Weights of a small segmentation model.
Model: 1.51M parameters, widths [64, 64, 128].
Training: 9000 steps, held-out accuracy 98%.
Rows from block 4, named by matrix and row number. Rows with one number belong to one channel. Each number is 128 + 32 x the weight over its row's rms, rounded and kept within 0 to 255. All counts start at 0. Numbers have three digits each. After the name is the row's rms in percent of the matrix's.
# convs0: first 3x3 conv (model.mid.0.convs.0.weight, 128x128x3x3), inputs 110-119, a 3x3 kernel for each
# convs1: second 3x3 conv (model.mid.0.convs.1.weight, 128x128x3x3, transposed), outputs 110-119, a 3x3 kernel for each
convs0.12 101:090172158162156135102094090108112110172109119117135158096099187155131119132163121124148165174080094127154142142093110177139125071139135156098048097141110163120118081110094150144118143168121078097136090155092070066175140127146156127114163095150142172168129123189164123184
convs1.12 099:190175142137112106083107184117157166102134097135096178159141130150074146116138053170185094118122139097100157073125082108096116168215152138122180144130115141169087129110094130088096101101189122153097161103174105142143159179174087144163142171110137075134110135156159096123
convs0.13 106:137130174141129118116142111114147127129113173160065157184114156200117110090140171125113140128167112059180124143068109160085085140131123175104117114081141133069112077150093091148077085155156166098150089124129089137119161125130142132160156096160168121076099130107126108134
convs1.13 102:077144117108158112086137131035143137065079188132065159138130121111110100063150150178098098115125157095147137104128099175116135172107100138101140090110128073094121156147160139162172135164110157116160229053143128131101138158122105147140101170130131130151137147148214182146
convs0.14 093:151141136129144141134074067127140094142135138140220133073091142107151126134128160117138158132115158125120137170113228208163216159124110109150128130083107173099134103135172097165164135145121151159145173157111109112173153116130119115134142120125166105192127068143186188184
convs1.14 090:124208075149110114080175169174138125163145101131140154102149117121098182139106148102144157129160141142123100082095077100124036110111053198068140126085203124114122136130093110147158129108144111089114162123123115107130178130077116136152151136134094124122108130135118163155
convs0.15 101:101133141128082060156114147155174158162162111096182156080120094106077166128093091118170155060085110077168148087098087129157118136150109163133160146099148143107110118148110103081119160104154116097102099154137109092158125112168123115062152156110072159123100114165115108092
convs1.15 097:134124118124160114154142107116151112112135132099109111141144086111161083138167157152122173123134119082184166115131112113124094171065097138067104079126076144122103139132159142155085135141151130118135159136123187095167140058115196078111133125125148138133085146102132084100
convs0.16 099:126149071120098071109131141100131173133144204197107193122138130171114114124098152094141165104172080103112134131113133086179145128165095230161179124101112079088051067120125080078101051059117092161071119116126049093168106163161133143113153105085084117120100157153068145107
convs1.16 096:064131171207120122221071118055143068082070114142115123118123183143167149142138166168135177120116113110111101154139167181159120140161149167105135098077143129194245158127074156129118144140175140148189161144158138141078179116134136124072122080113162121143120142129096130172
convs0.17 094:145150185129166184094106115142082143132172141090088111110125110098122135104116088127149091119121147161090115165111128130201137132137122198139130127144124150103068163093142118105070144196154123091123157123143126072062109113091143120149104144148141148143104131148119094129
convs1.17 102:167132168123118096066064136140109118106117174153215236148100171138110109141133096115132109081066089182123143142121151159068149136191104119158112107107172107117077120111113063135163154079074107079111139162141131098132105140134073092096195197148071128115163120125090128155
convs0.18 102:086112131146162151137088067119112122113124170134088121122128157164167138081200112096110155144168162109076087177094099110085119123175153132121086096077129148124155111125130111108101103131127106156141125163122123126100128081136110121123125176117131117138134097108142140195
convs1.18 095:170204088134086089077123175169136168063111193125123152141126138093095131168112105123065146103193169149139079128084115121153168126121106094132153131094142091160127090134156119148130151114141092109087170144064106151101188084105169136158111169108097124102155151119161164190
convs0.19 091:152132179186101162132116122121112147158093127156124173130101069139134060121124145137112167112082114118079094168075132111131122117149089120181201141167156096088108190093086148117113126103147118096163150135161160133130137100172129054111115135146096124255128107221133096199
convs1.19 095:139144188118100110098100148090099077087093070090095100127156099135109124138187133164125097127117147141160120104142155142144142093125135153206142231186144179165105106141097144095099168097145149109111086069110113119157108201065130205086091248108162122105182137112185151153
convs0.20 105:112147130160152105134162098090051189114105096144175072195084078133127094137119139152130078157202163084074229143133153124158113156090118153147147191091145152160196152119123096192182119046143105087158110122140149087149136114129112122134158099079138154166066116148165127108
convs1.20 102:105118103213090126126156147182129126127139097013184137122068098160107087146118105129188143160127134099128100125136137126128113147111104124094111118100116054079089102117113200080137128147075109123129140101152101078103147143093092160183136171095171144097165180143125088164
convs0.21 099:135067117120141146165155135178119094155168150169116152146128161150218114135094083136139152161156201125136098164113041118117119157143140120147124095104122072089112132070103121116109202060050136153125127119129122143163073130094117092123099127121101111096137132106117101092
convs1.21 094:155075059065075125170198070117155126120101122164126113131115146129110159123146161132122191130094168114120132156133092203148108131161156138125053119062127128077118160188111092142128161091141071126134156092128134093125161117172143183153097126144123149130124112176160170197
convs0.22 101:140139129141134127164139120119095226075072111182123154115141126095134148164105188158115124171114159179131183109103127136097137164112048064156163140102079129142141170116164139149102161114171081138105072093119129126156119127116132121119134107130107150087125151102106140101
convs1.22 096:130073073121102135158128088121139065129124105104130082149140114098129170171152173138120123132135143169131133138174071093159097124129145138157089127159064121138161123135133087145180163122165082150130078200140112180146099120113166142100149131112070132145189146144157124136
convs0.23 100:108085124140107097145135175143116143110170123125106169106131091161145106126112125106061070154171108136138114151070130130157155101129141130107106090080161113106134121123146147137116089113100086099103115138113091113179163135144100173161147172113092141101086138140107175151
convs1.23 097:172158103235132059096154101126101135166129094120134155087141147090180090189150138174129115126122116102107092187104114088129073101124142147186118080111170146081153168141198128135114128145158121134127099103135147143151190078120123058133115063118124098170141138191153137106
convs0.24 103:144094178159124174120106185118112208090171064106148162182180125103121122090131074142137153122116205201098105155145117096079133092101111171107124140129104158136148102067170090034093050076113160125132125082102128095182095184162126136125102128154120110103122131087102113120
convs1.24 094:096192082119128072139098134119129159171112185048159084122114123136110182122102110146105177119134139118143117134115152134105130182102127106188124143136086123212138157151122047150163057082127179133146156138138078199132100107091134111107144128117065138112149136111102141094
convs0.25 098:135116122143141114121131116096127101098112144131164132084118104132090163118090146145168112056175174161172117065151151122147128151123117135175134190188106221133128120140139078124128084145149078175169108177224162184163112164083154148041150128109133206084072192102111209071
convs1.25 096:144132127144146106145154118064115133083145152116081152144162084167170059139125115120150160110139114089084115156096143108139139168092129106144167083185161114185188127096117099126144124148106116138059101155087136129124116123255170122255136149255144180089151113148174151118
convs0.26 102:076126128118102080114078118133134145085144119054138129174142123145124150152108095133109179121093186135127145101158059138134122158143133136110178162158136094142157140113137115099136157110108096109191131114146116102188142064104132081145181052136207119255118099188178080255
convs1.26 116:154152157136135140145108155139152122141143128094139152131122156142113145133103089081119146146111139102149081151127134114161162136181133164101115160133091145130124123107154125090132112123100093142168137116135142111085131255049126236063137255100189117156174156134189182101
convs0.27 099:133144148130089097136186119118146103126076148152135113111118089126151075087156117176071148142075109134179136114170153114145116112145127118130127164105137124168118120127161072160067145097104143168146114124096092182116128108113091143149130129150036166117107175136132163129
convs1.27 101:143076111102152097120176158152100149127152139181141142163154166166122051160129140120157146180164143162110073123088095124120091082093062137112124142135083180121064124129139162096120135169097125150116152155085104151139132088119140145136156107135120137070085114114129173154
convs0.28 107:125091215075183144092149144138113098118133160089158160120156096078123168097111168137108167165158099055156126190113113155088140106113143217116099128073190143093123086172125144158097119167104135085125125145141190113180107112158121184096165085125138132146148139130165118129
convs1.28 098:127123108144181111005113186138136121076138142154097150100136114126148141120132122100078157068120121115174071117133118089163127112144180166166162128212120125135135133108118137151118071116139083127111138169128161106133149148127165062115180136124136162133132141101113172080
convs0.29 101:116165134146082165161126144139174128110098174163136129167156102074123107155119152103100119118107125159087166232096136090134125107150126086112133160187066116151093122142152113117156126120114090176170128169115091129103136096200162118099123143120094115141091137117086122119
convs1.29 094:108169064121163135147149194111165141092130101130135103145169068177136146154153130116121093102168107143146157083111131124139166130073102101169162129103136094103125092149132073193166121086104117112085093073133140145103164115111110091156116137114178150118114120110135155187
convs0.30 099:120161063110113119101137171151110136090183141097142152188136088120104124100135129142153166116163173116043151146074166129118105081153121088132114144142116168127128142101097139142148069129130163128147174146105129145139105183144144115096128139135110141070117125110133151058
convs1.30 097:111178155174156201102127236087084150125096140094159133087100139114115156177139129149122131090123158081144088085095133110091103145098118129129081149132131123131193137117167138096146141139138164076072090144141130188146149114128145063162163064102159112142146154089091140192
convs0.31 104:101110080107141102168143055134097126132066157105140079103164074116120136095115067123104161140112128134196171110168108179107137139169117131112175159141185177124177119095123142135049113207134146129047123156136142090101154104148086191129162090104157131092106111134153140050
convs1.31 105:146184156105181207124110155090122110074120060129097131161043072154136173133164122142129104154117144110106154101096109146083113122131082106109078097104072067114102101083166141157165098138160127139092188130102144160112168153161203090163086136156137182104132106175183152115
convs0.32 098:143099088111109156150117137121138154141132158094157114110122094108139185150170099121123146112128151167105199169178137202150131125153137140192142107124094177127137109086100077112106107113109172093133102145223141084172133111139124111129141138138125116134114136114154093150
convs1.32 092:138128124157123126160136105201115166121146110134135128132072105166127147149154105074151166104127130086139129155183149159154127135178145102124087101109172132128106078135082111133156103156133115109190079126185106128122158109111123110141085131122089182175128155119097139122
convs0.33 097:109100107101139139106130083146097154146163149128122092144171115110094099156121130122140135097135151119097084172194163107124136107111115135096117166142094096111140153163140110120168168142103100105169110120139096109135176148120128133145153140137101116096126080131105094039
convs1.33 113:142136139092105173079181103168125090089096111109136063161150145183129132088125084108085073181123165128161146167175113118118118164109098110126119131123138142132106109080131110146147110129143138135136123132138114122140178168098062114074116075050170144129155132144134138109
convs0.34 102:152071202123113182183084074110163149166150200122084150182186143124119139114053112136100129194134144122161146134141139122117117144139147118152098110115068161138087099117081098162130079200158155116106117157121122151168120123139126164116131112097151115088108097075072129163
convs1.34 086:166112112074147138110139123138187131079094131081136110126174126179119141105104133176116111136160074120121128129060057143112058192113123143139035139104099138057134091089103103115086159106105160092121114138209155122121147055108178158137177130142076171083175171163150132154
convs0.35 095:116139190127120181127152135140111092089077145238116134099143139136106106148081115083114157137132097134169135122107113088143140083143130152148149073177141085112096124139145151175096034116133078163164116102048153115093086124099154141107145146071111124113087098126095176112
convs1.35 090:143161090195118106099134089170138050162208176104150094114125132153172182141188181101154129102095077121116122121124110133143107140108183134145142113089158113149160144152149157150135104150158106105163174131110174122129188111132103113106139142154184124155143124158094140148
convs0.36 093:182098165159085128113112181171196200102135156138104147131141163167079146108184080123147154169174123164165155067153133118172084156135063191164157170125074119150072176123108120099147097128105105136135159116121124110120135121089135073107153143055039143080097124106159155101
convs1.36 095:104162130090153053083142110089141151082116156036152069125111114140178110117140129121080083154165148124080075094122126125119098052085091136129125121125093139063117137143056144126184116107051145086130129116133170144144096073141160163088056138123147106145143092160089138159
convs0.37 104:105144125135135156107194102128155111133132091126159083128155155153117117083144111094094151124179091154114094100130132123166124167101113127099172117180131146120113134084123157143135194203161123104115080141110126106133134150154128123125145127133164089113092097119176102147
convs1.37 103:060095120096131208035132137141121108115057106136121090189091116113135071097118194124168145111131090157122132187118116148085142102134105123129134108116136075108163109118111034103097129147162098136097115110120112162116080103087118179132183114166101114069083095124074106119
convs0.38 107:137162061156159092134153110119131107147187096125120167191148129152094123131172129121143096140126106119129110174130126135068150144126130152124150177115131080124106130083117120140119153089119151160106130110152143138107116139174104130095116064186167089129171133102118082112
convs1.38 102:095111075117110089121095096119167110177117089177180151112097085088128134136141202139149148100078087144134169128194141089198145103132057129100093141126108143057140136126114166146079140139152113101089079116152112063169106175166141110145164164128133155108115109088123104108
convs0.39 103:131105106140187113144123246139116104082138167225046143167116108114126106159145103132115112164134101191118145057100101122110096101165121111124139136122088139180117115110148131183131228151199145170104139088146120098236131129155133121127155166074075119127130123132146140132
convs1.39 103:092092091137164139133089082135203114120141186130172115136091171136117082094128144122132116126103137145140128148130123204132126122095150137058082100117084111067045148165131145075220169123135112072126126137106108104125104136122150090093120115150109100091128160119096116095
convs0.40 099:086136149126101004113131108152076135149112109093120104135145178159164099154132115121081132240124175180095117153129078163157173130146126123124144074118119164148124177142112201104195109124160131153105154120110097103111121180088136094164106110177094134170111138161108130102
convs1.40 101:143129142152153115153123111096094147105112115086123090133150116162111136136110122178162116124145081136091104147122129097145110127153135107129104158176126160132025112166153071180128059091165100092142134084116115145073114147161059128124139046169145148110133110156107154125
convs0.41 100:097150130161130130072147185074164156144134132127176141099111170159139113131134126101128126113128118068084069101110143155085152168101131171127105167125181084087161109174108140094114101104096135083120107144130104156188121107154139058136213104172127139228153127164154150146
convs1.41 100:099152145125105186182126233108095098137156163135136201122096093110092110114102149163104143108136067131131085125201102119204118112129140176091155158082088147120084096119124076098137112064139128151123159097114165115101104175079087182054135191109133115077105103156095099125
convs0.42 105:119104197148095110139121097139153114114133131146148118161139201097131067184152157151081085138184117079152217150142159098139122137120157144148131188105085184173153116163091148145128093047102097127190102106151163103099120179128146156167125078125177149130152071112116086124
convs1.42 104:184078132198090124034212141178172097140200112077127171088136095141146111061121129170107111176161167100134140119098122104136129142122135111096103164110119098170119134102114147127121146223150144144124105115119153078165126127115121128133068124164098096111167151139133194121
convs0.43 098:100129067107093080151114084131109115142129098117128107102155121112136105140104089144102159155064190177045190081171054130112121147137114144158107198115109177105152093103120092108128074175163186085165175056124247081132199070109152121145105147138233115126135148116218147122
convs1.43 101:098104096132122107107107116105128120094130109072153155100119072126143129174129115074187118117103121105157069152157115150129113145042133120201117127150107117240163108114115119074096103138087125178098144136133150102164142093095148120080140158056061139078089126094096120091
convs0.44 104:158097087139147122111057089114092115104167105077142212074128125172155180109160174127072085123170167143100169087183149164172146114114128191130159113087137186142142086102098086171119087121148126104086114151131094085031131106167099156133159091147076165118059104109109157148
convs1.44 099:138184112084113111121164102037127111182099126159167113096141160155147157130097151191118143112167161134121131150108158206138128104139178086133183076176208132116140109139137145127138150157086129141047124113123118100112224119072143153139134111114111162137163172188177098148
convs0.45 099:171134191173123120130171158109164132180137057133179142136164150159096112178172141131153174111157124112098150173140163106169148093132123133139100118118145124060090111102110089169113063087120137143181126120104124090139165127202127177157147109145122124102168099096141140098
convs1.45 099:053102098184111124122187098142136144150125162047123164111074101123180139153119076117058114142125147108199116097137119073132121131099086127134151130128140087126148094134152132064122135174119103149175151160057109073129129142126152104140098119130116109119168144129144122114
convs0.46 093:103136060132099118130102119146120204136074183105174172110136154131166156141135152068085159110147111033149205088103177093108109078122174166164157122072141163106103112106144102137087134090133092147170093143118107115134128126164168178053110130150135060153078100160089133130
convs1.46 095:174120139195073159147144148122138135132164096107134087077144115095134188144104097108095074119113098139168114133091157187099132117117147121162166123221202111185170079113107125104135104126121187090119141131170127125149105145112161148091161124117148112120088105121144155061
convs0.47 102:153149182207140108143079121185197082178151140150134143046129161106181131105121135224125170163168153205158092189167143106126073179136125061126149125104166178153145131136103121186151144124110137102084129110102161108128126125168092137142127128161146133127166091115091134060
convs1.47 103:105109070067136142029154104138098117108104085136086067145154153119133098125092154142172243156162175173126158109085117124133067110100111084122138144132128151159207135153116132109069131156171144134094104117091124097078054061102092091162176093106150110113120110100157178111
convs0.48 104:128137056125156235122177140095135117108130113125115128154157139130176146123120135099138162167142111129177141158128117179117135134137141136104124177067052121103075146091142123139154152202141155144094128130185117091205102125071150114150171108119155099152120096128132126154
convs1.48 102:178177054021127188125107120123117164100125050137079141096150094163119151163105107112119137120153143146150140142176109107142121175164168095112140122122125162122145104121082128134097112138154085126113116110149117096115181126135117202104091097142124158134176157130116121084
convs0.49 099:102161145132118124147207168109154113163140189158182147176106119102180114172192159161151174103189162117103154115104133116115137053144119145172113102177114086114182111135130072108170123148124117163088106174114153157111154070122131153107128136163109116043159086123099102082
convs1.49 101:065139048153184060146195111127140140183119108125148151149105143127077154142151099107195108135073134079124132091117192150108154095121128124142139152157161119149127124134114136171131096132157088099067154103142162124129123049173152103168119128147114104123177139104161171191
convs0.50 099:144095140091146087172135169120120081132128135118123150110196145116021143095163163104146140110101148077053130111094159078080096107162136181104121095126168118145098132088117156117115127134158134152147148088101112138134168104133130105096115156105104093132105117108174120095
convs1.50 096:102114115199094163171111070103071088094192124102120113115122106110141107098095099157153138174082111089086176099097103147140152103135106139109128089172158163136155113160174169091138126155081111101159135136143134178126178095126184109072131137050111107117163082114183152175
convs0.51 102:129153168141151183131125086176158111120104120094114122094174138140085097152142128048095122149118161152217145055109136165134126142144144122074138083112118158125154110068105167165128102075109103118169131142132125119116092098149117150174083076132120122057145131114113123110
convs1.51 104:150137151102134089123073079105169122120121097147096107133096122147172098062069112121130163130224193167088025150113126114155124126121142135141121090108059147059097104114138145161109113121078128120172117171150127103136137108134080130148093115123143131139177168116132085088
convs0.52 105:163148114100160120144103106122104127131116124132036127127045157100110118118121089125108145135108125107138151165098205118126165114137094179173087121138108179138135135097118132145141145115134079130114107150043104130068142104107124161130130129158128114149116135154117119180
convs1.52 099:141181133194099159069131068090173083144104082108142119138147123112104122172113088143142077147130109094133129205132097150084137124192135042183143107176156100178144086110151099077161158093144134132126168116113088170141156088170122082173092092202099117172124074151060136164
convs0.53 101:152145157125092192135075151075162109110169135087144132126134100116101158167103144151137136173093160110156167086180147150107164179106116151076076202116147101137087137143152129120177165167137132120114082124162092103148160136095116122106119162078114129067168136072127110111
convs1.53 101:128128054078155111093137132124116098059112124161051161111126116110165156092174150124178173153124094151195131089108071146133093067127076111100153086106136132123121086106166121073122094143090149126104111099077157131108194092148081126098187145143121132166110124073174087075
convs0.54 094:100134183147065142129082157112086109151182140141106220139148134090117128211150085140138178158102174127155076135156160130167104047150099094122106095149090141080069098123102143113139173146132119169147086159083110174185108157120147137111134105104129165142138140123150164111
convs1.54 097:167122084092163073166128060091133060159073106123147109159142118109168171113099158115138141161187108118081123145121183156147102102119111167221115137115121147079105162091119159128107143110189155094178138059121131157146113139109131094121177102118198055102119107130203147138
convs0.55 093:118086178077132101122068104104174167111111168075130169086153135152128117141117099114119141076059169171120145069186133118050186173106123121126172089111091101094110156158154198159098171178175161105109181133147145096128131126113123148072111153144173108061147142110100081113
convs1.55 096:123164124121111140136127152118131131078040179121096148069134121094157146108146113133159089047128175135123132088123133090190129057142094112152160141089115111070123144138105104126080093081176129094176087171111121095122102141145116117114085147120088138113082167185071124118
convs0.56 102:150115125122163090164157169094158210103074183122098132136168241106171139120105116155154175118110147097097166140150127140146094108091107154164147159142115154169138095101163090024138065106063119192140113103102105109118100118102122160115137148076088107141140120125144103138
convs1.56 099:109064138198115159083155113114114063050186120100081111163127128188122106176230093160160107166169107190177136135107147114072168114090133108077144128087140105189155091144101099127129103111116146126127144125085139132127033159126160099136118144125134126132165117149117146107
convs0.57 096:171123091071118171100134074109149145146153124212111124140082085120148087182102097161084155078076117094105153224165088212131131082084043107138082072092140051098146165091123150086139153165090085069068110143130150135093101124136112128177151154125135088089085105132122114163
convs1.57 098:169175144055122126176105081112172079129136146162147138117099127132122122139087084124167130126122120091131137125125135131090126107180102084138097122098070107119053117159134097138158139139140124152140078168094131170057126119093113128129105144107097099129096122192183126114
convs0.58 102:121168071148124126134102139128165068163073125131119081167115158111111138111113125094154123112136121091132122131117154145167136149124189159103107098188176127137102109090131154096131196130117119125175142110140115099109166146064161173102154121099141093143093108085167139108
convs1.58 103:065137111144105074167158029151138122109144052125123096131138107136164119129065130124099129135088118098129100107116101206143097127113092104084102136047137145123089061128162111083117123112138118056119083114098094099160159087112178119144182046099133102089099105122155084084
convs0.59 102:141092123141092133164120124151062124112124125155126074159110143131154152106142102117127133117169172142121156010200131121161119097150137150147126098118147179146106112156142132111181116105141208143147154117102233093165129147125113140110129132151150148166135094141181125118
convs1.59 120:129110151130133152080167192141157180121125161065147111115111131102154078133202113051159161072164167111182169130095132109136120137098098106149124122154131168134098113183120091189108125168136154128171117116175170100135146148047172143091190143090086140155111155150105131145
convs0.60 100:124090119121132042124164147166190162132121145111103098082107144091130143133125154127109088090120143131074086188133084086131135163169149098117093111094163139124143138140199121126127086121142162135140119148176138133112121136075095117220216145123130145161111132158124132156
convs1.60 103:038133118134085113199173111105177191168122118079117101142140127129096095082123113155131129095149195158114103106100177138108110100161143146136127127101131148110153132157140080147182166123134142131158096079150131120112127124070083198162177104142109136160145097075148122079
convs0.61 103:133133194122113157116149199164089087139138124056106185082147077139157096145081107111109128084132115134108083130146109123123101122161156182104157159125079120104094199116136158087163148120085119147102162102168115086139125088157116079124119150145083161129105126154122139138
convs1.61 101:126172136131125134206160137092144158140184100147117080104066101057097108143093126094082117084123155091154100144180128166159131107130127132127102106106124103139143137196075127109118088147130123182110148094086157086097148180127113131121192111158153110133124107117113125093
convs0.62 103:118149116149135167130132086147172136122187119180137151142149116139104116110110125098125137106219147199150120074137140148037064145101161161103076115094114103101159138086126161178152037171138140161180096138129133118138140094141135161146111197157088084120138155132129099149
convs1.62 100:105113152177220114104164160125141135140121182137123162130146147141151050117142109138114073140104131102169079125088082133181142101126116136063163074089180084104172093144189186114147117126094130108137155164068138135126121133135147112156115141109142119106111144100117121104
convs0.63 099:087114072064125150102126138131104086151133074095120091236146077158077118118156119142126170128154172087122178099145158142133135159134129147130201144125130130152165150127127121161129140164157130088089097110088112187179139104098149105102120080118160166196138162168155136178
convs1.63 097:121121166136109226106089180084155130119144056141089090134103067080057119112104126122083230120120157117115114135161115157169161087139074167160110141065068139151116133095097108167149102155154110137084097137175149172117151255086068226136183242128197129123166153127166096107
convs0.64 111:140195149141157054121152138126150124145178116125142168181049142126140136091123165128125189115097119154081178130131109114087129141126130106108148132153143102122107139103088061071124231097154094141132139168095114194128115144086133147157152066063144178085151147094116121145
convs1.64 117:177227157109100140141124147090138130172077128186171148140118140124180166147080127077128107151126089113143150119115130150122129135119156054089110135085145092115110047165167113076181094066114143163111091125112132118100142107150086110158117171132110157153137176086144163087
convs0.65 103:197154138097093185163190145151048139149073175150169133114086147167113154109098119123119140117148093115144105112135110120098105136101165149134090181087122161079132136155128203114157200184072143129083145103147139154163143122102137055034189134147107133099105094126100100123
convs1.65 091:175140115083191172178081203125132176161157063109185148106097131126162042108171108157131092084069103171090139109120156131159126132121094096141071146167093126117086174127104124106094099136088190162069131114123178079084168132124128165142113121149142115124122183109163114059
convs0.66 105:140131056149119080149199102150122150198108156126109194095181078161133177126129140098127105091152130042080137117033120128174104156105126168141132125129087116179125134103150093158129131112147177123143128184159080120125092139175149171102149145139111132149122119139175119150
convs1.66 103:137000145138098131186152159150154116158190129120173156153154183094136153179068127127127126155101131130133168163097176160142145111125129140115126137150078123178174085114158166118094075111145143126157075119096144145118076126097083105107146176134124054127085150104137130111
convs0.67 093:151090201107075142134094163129147154093170186141141143099121145156113138130123108115167139123088154122170146092141153136132092106135124159096110121145146132130141143121099205151121188173111128156199143098157089138166088144097163136118122104154105165134108162139055133085
convs1.67 098:138135118133142137100132114166150125063099119138142123146094205057123116126119109140151139100145194139094129093146139159101127068096118131075151167104036123112192124111131127096092142160146077147104109191050180159110084148085148066103115157097132094179117082142099105169
convs0.68 098:120132174144175163123149133122156104150087179130114148113138111128133123110088155124112109135089119102055131089131073149151131159140133136177157101084131079116113124147149068157149163155050125055135084176181175158123162094126074144113160164134136165131102149125122118154
convs1.68 098:120094129036019109126132161143097120140125114211133179107085100119073127127130138158190119150096131128177157120168129156081136189193137123135126133138150103064090121173115106135129106098126124126109156118120114166078083101103059177170177195110138132126138109152152118077
convs0.69 116:106115143147132078108074222116115120156118120151074159105073122135153111109107148147128094166117130017102154185083134110108126083148114116103110097163110087118095143109169091162144169096136185173141146077140104096166132124127136143083131125060122093159133108124143111113
convs1.69 110:086119191149175069122202109095166139172182193176161103122126130110101118117147134092041135126175137113114170160093139158157098089144179083143148131112067117096158123130090135130127109141109141122102078128088130057199096127098172053170165112122102156099117143162117137099
convs0.70 102:140147096174134092160146120169170114160139135152069159118085136111096166089105175089141124071127153162124139224108111182136168119175119135129186104104158139129103111088121120112131125102153067140147111142062103132059188123145134091191147173122146105173156114158146077255
convs1.70 101:122097108157109171175110170138148118118167053099102111122123133140094123174151064149137124113108116124087097120088085104104107102111097100142098081152193112162159157147059134149153114123176163178086125148120164130144106085082105129108048153028119129069074081106133122148
convs0.71 100:136113157123087177092155070102173118142184117133118142099140126130151082102097166125127124154170061085116125203220175153112143168132102158049073174086160124116135091105127089104134074196097135134171074121147102099166129132101147137144149099141169121121106153148102107136
convs1.71 097:166150123071193129145149179190160128177113137118096162139156143117130185125167083144165103131133136179168135089133147064144129093127104096163099097145122100175141174109175148134113114156113096176084132149160133171095173136091165080092154128078120086169139141136175149126
convs0.72 096:174142110137122079117103214112103150105148139086181162082163081105119145083166104108167104058078136141102138040106153124121122157113160105160111115112077124115154071131134127121147137163139067191148155196105168103139123127100133176037118116115091164150126138147144113116
convs1.72 105:083185121156077186127118068099089146100116121116124093157134188080139145110133141113084130158171131123121110110098082057092145126132143116103132144164158193126191095078155076118164165053134133139146169190066152043153114129156149108143128082138051103134084138118102163156
convs0.73 097:138137141119063129118108120181130165116148088129115095134114111160140130148142122131168105125072098133130166089120102108131101139161090137110065184175096161133057151125097107067113074112107255085111255105138255098126102150099101126081135163144126130141159112086184159136
convs1.73 112:118116123134137116124087114135108169121099132052160101150114135133135121186130144063153129071136130082103154137105133140143146125123200141183111167169110162178150117143123175154092150183175105129138125138139126116190130077098122109139101063082139147114116131120074137121
convs0.74 091:118147186136157094142130072071107111162165164114151125145096149127111098183158121117099175130151144073115068073074127113123139139142118113114124184145117124144053145105122136120133123071145119109132084127101177152177068133185119107132153071122114092072069115069089160140
convs1.74 099:122103102185065128141147076128145092128162120168152144094125134146131117160112092162105206117156122118114144068155101044091138087168136146088161121136113100152105088151103163129142157138124083143109136123135103154092125145090102187093109044151094118154126075156131158147
convs0.75 098:116117113119101137109111080093118144130098104125160137158146143087107175181178140121107115126138107099135119095144153140169112117131192102163142139132120121079108147126108111089090112085096113171099078087093161144123101102096151078166166113127084086125151123111096092108
convs1.75 098:221092083054101104124107155132119127110140101136146124155100113109087163119100130106154173122070072119098118127119107150158134115120113104120169138107121110149088171184156200168146129107122191172116183109069119100090086106105078135095159167125155128107155115133125124122
convs0.76 095:159110154119096135150152168119153133173145134126100141137157157150126201151144127167145106145091107178196141116102126121145101132102127142124128146129119108085145063103121141083139062122149075143159116144151145169140141157076107146146133130170159162117120126121070131138
convs1.76 101:063108138120146100119125082136152157178141103154189145102093078100146085071129139189174167169156107192197151106141103127111118214214135127114122158144112122139100164168160098111099141134146098113182109123112094118116081083171132107197170069121143130140166116135075116070
convs0.77 093:104105159138099223136076051154133157047166120088102096162076126112080124070119127115092130114157091159122100151105066140114135149115145108109122121142111116157118163168145144167165187173087163146139075113163120085120131135109130144127117118149119115094136079117171110119
convs1.77 096:154124116072102145064128144112120089081140118100140155148139096104131149103154136163110087139079087104114093103165108127102120151102118173148161128133115031039094154145099090133129079063117116175139081155163106185068153128168071166119158150130096125133127119150112177166
convs0.78 102:121065112153109083131124161107116176153111107155145108105120144113101124130105105092131108150132151167144116092114099166144144097112161094129127082075082150136134140125090144140088106124135105073178087101108098106067134118085136099091122148153127108120194137107144107129
convs1.78 096:115120140130138060137138119070063040119148091137157143160084090152113101136151130151117106115072159167105057144189146141096080183072121113149135104137114147142159093093125131102152118109138170154124139088162112215132098151118142101121231110159177115091137151063104179127
convs0.79 101:086127079167122137148159057113132061056220103095119129097163134092139133136136128098125124147097138186137167115121137074079124104094171119155130157135097086208139090138095120073077158099121125198155050168196068208129077147181108158141129152137136125134120163115149131105
convs1.79 114:161150023147181089110134171098158113117097164172104094168097089119135139129086118133136151136150118183152110086143092076165121108133137163076152197107090208122145128112117143118125130145176116184104113158121160173128129072172069094147088117183129180121149179131138175152
convs0.80 094:111105073128103116144132096082070105120164180107129137180079105199083155166166096078180148166092113090133132117133121113135044143158114089144139122137136139084106177091115170159127170136153129136162132160116166138175111096098128125102118073146174101105171130082156106120
convs1.80 099:168124114119131122165127140135143115143145163140166141084084120194180131173114121151074133099129120171129180149119137119107156089148107095081097097111143096121133136138107097129217121203201110069141072060090097090079070159186152138156114172147142144179114152184174125095
convs0.81 106:167102215134127091109065121092163097160158171132147193110085147106112062106120159234112172127115129102085179144077087115132114146122092147065090120104129139118081069134091137147119095171122144095137149102063179098123101119124155145166145106078164156112169142143175132126
convs1.81 096:116123136132144091000181098115177113100110135062036129120136166125144158093124160124155160070091120054104113138078127092124099156135107120104102156125131175173145127090139124074111141179134152157108128110069099160187173145104165136089110120153103093102104165118113104090
convs0.82 102:114115225139122095126146202133160171190097174116189153149198144097075123164078143129153148195118134075058093102048079077133123132150122131176116068059099138110098147094123207160125178137109095158201126112143080153180148127127147154121170156143152127107131118162114152121
convs1.82 098:080097149158099093080137102129134136137166104066134121141166152099194122160067099150151201078141140120186112096154145196116093202114104088092079146112056090112130105174129159150131088159174046137177129129116076098124052139118075149133133144131155116102115143159095155098
convs0.83 104:131136160127118114137160111151153115135128055128137131095134169155146070191118177100099095115118133101130174106141117069088144168147176142118095185174175153153155145075106118109170137123135114060150092144160113111132143156160156103151136132103134132139120115075158124104
convs1.83 101:176124158135163096116137141108149091165147130125152141066117088148115132168098145112094143108149154146113147175120146080179166133115141092180153119199150122182129138145184080129080149144140122165148140150116113145138132111142096139152137066117120113070110084133124105142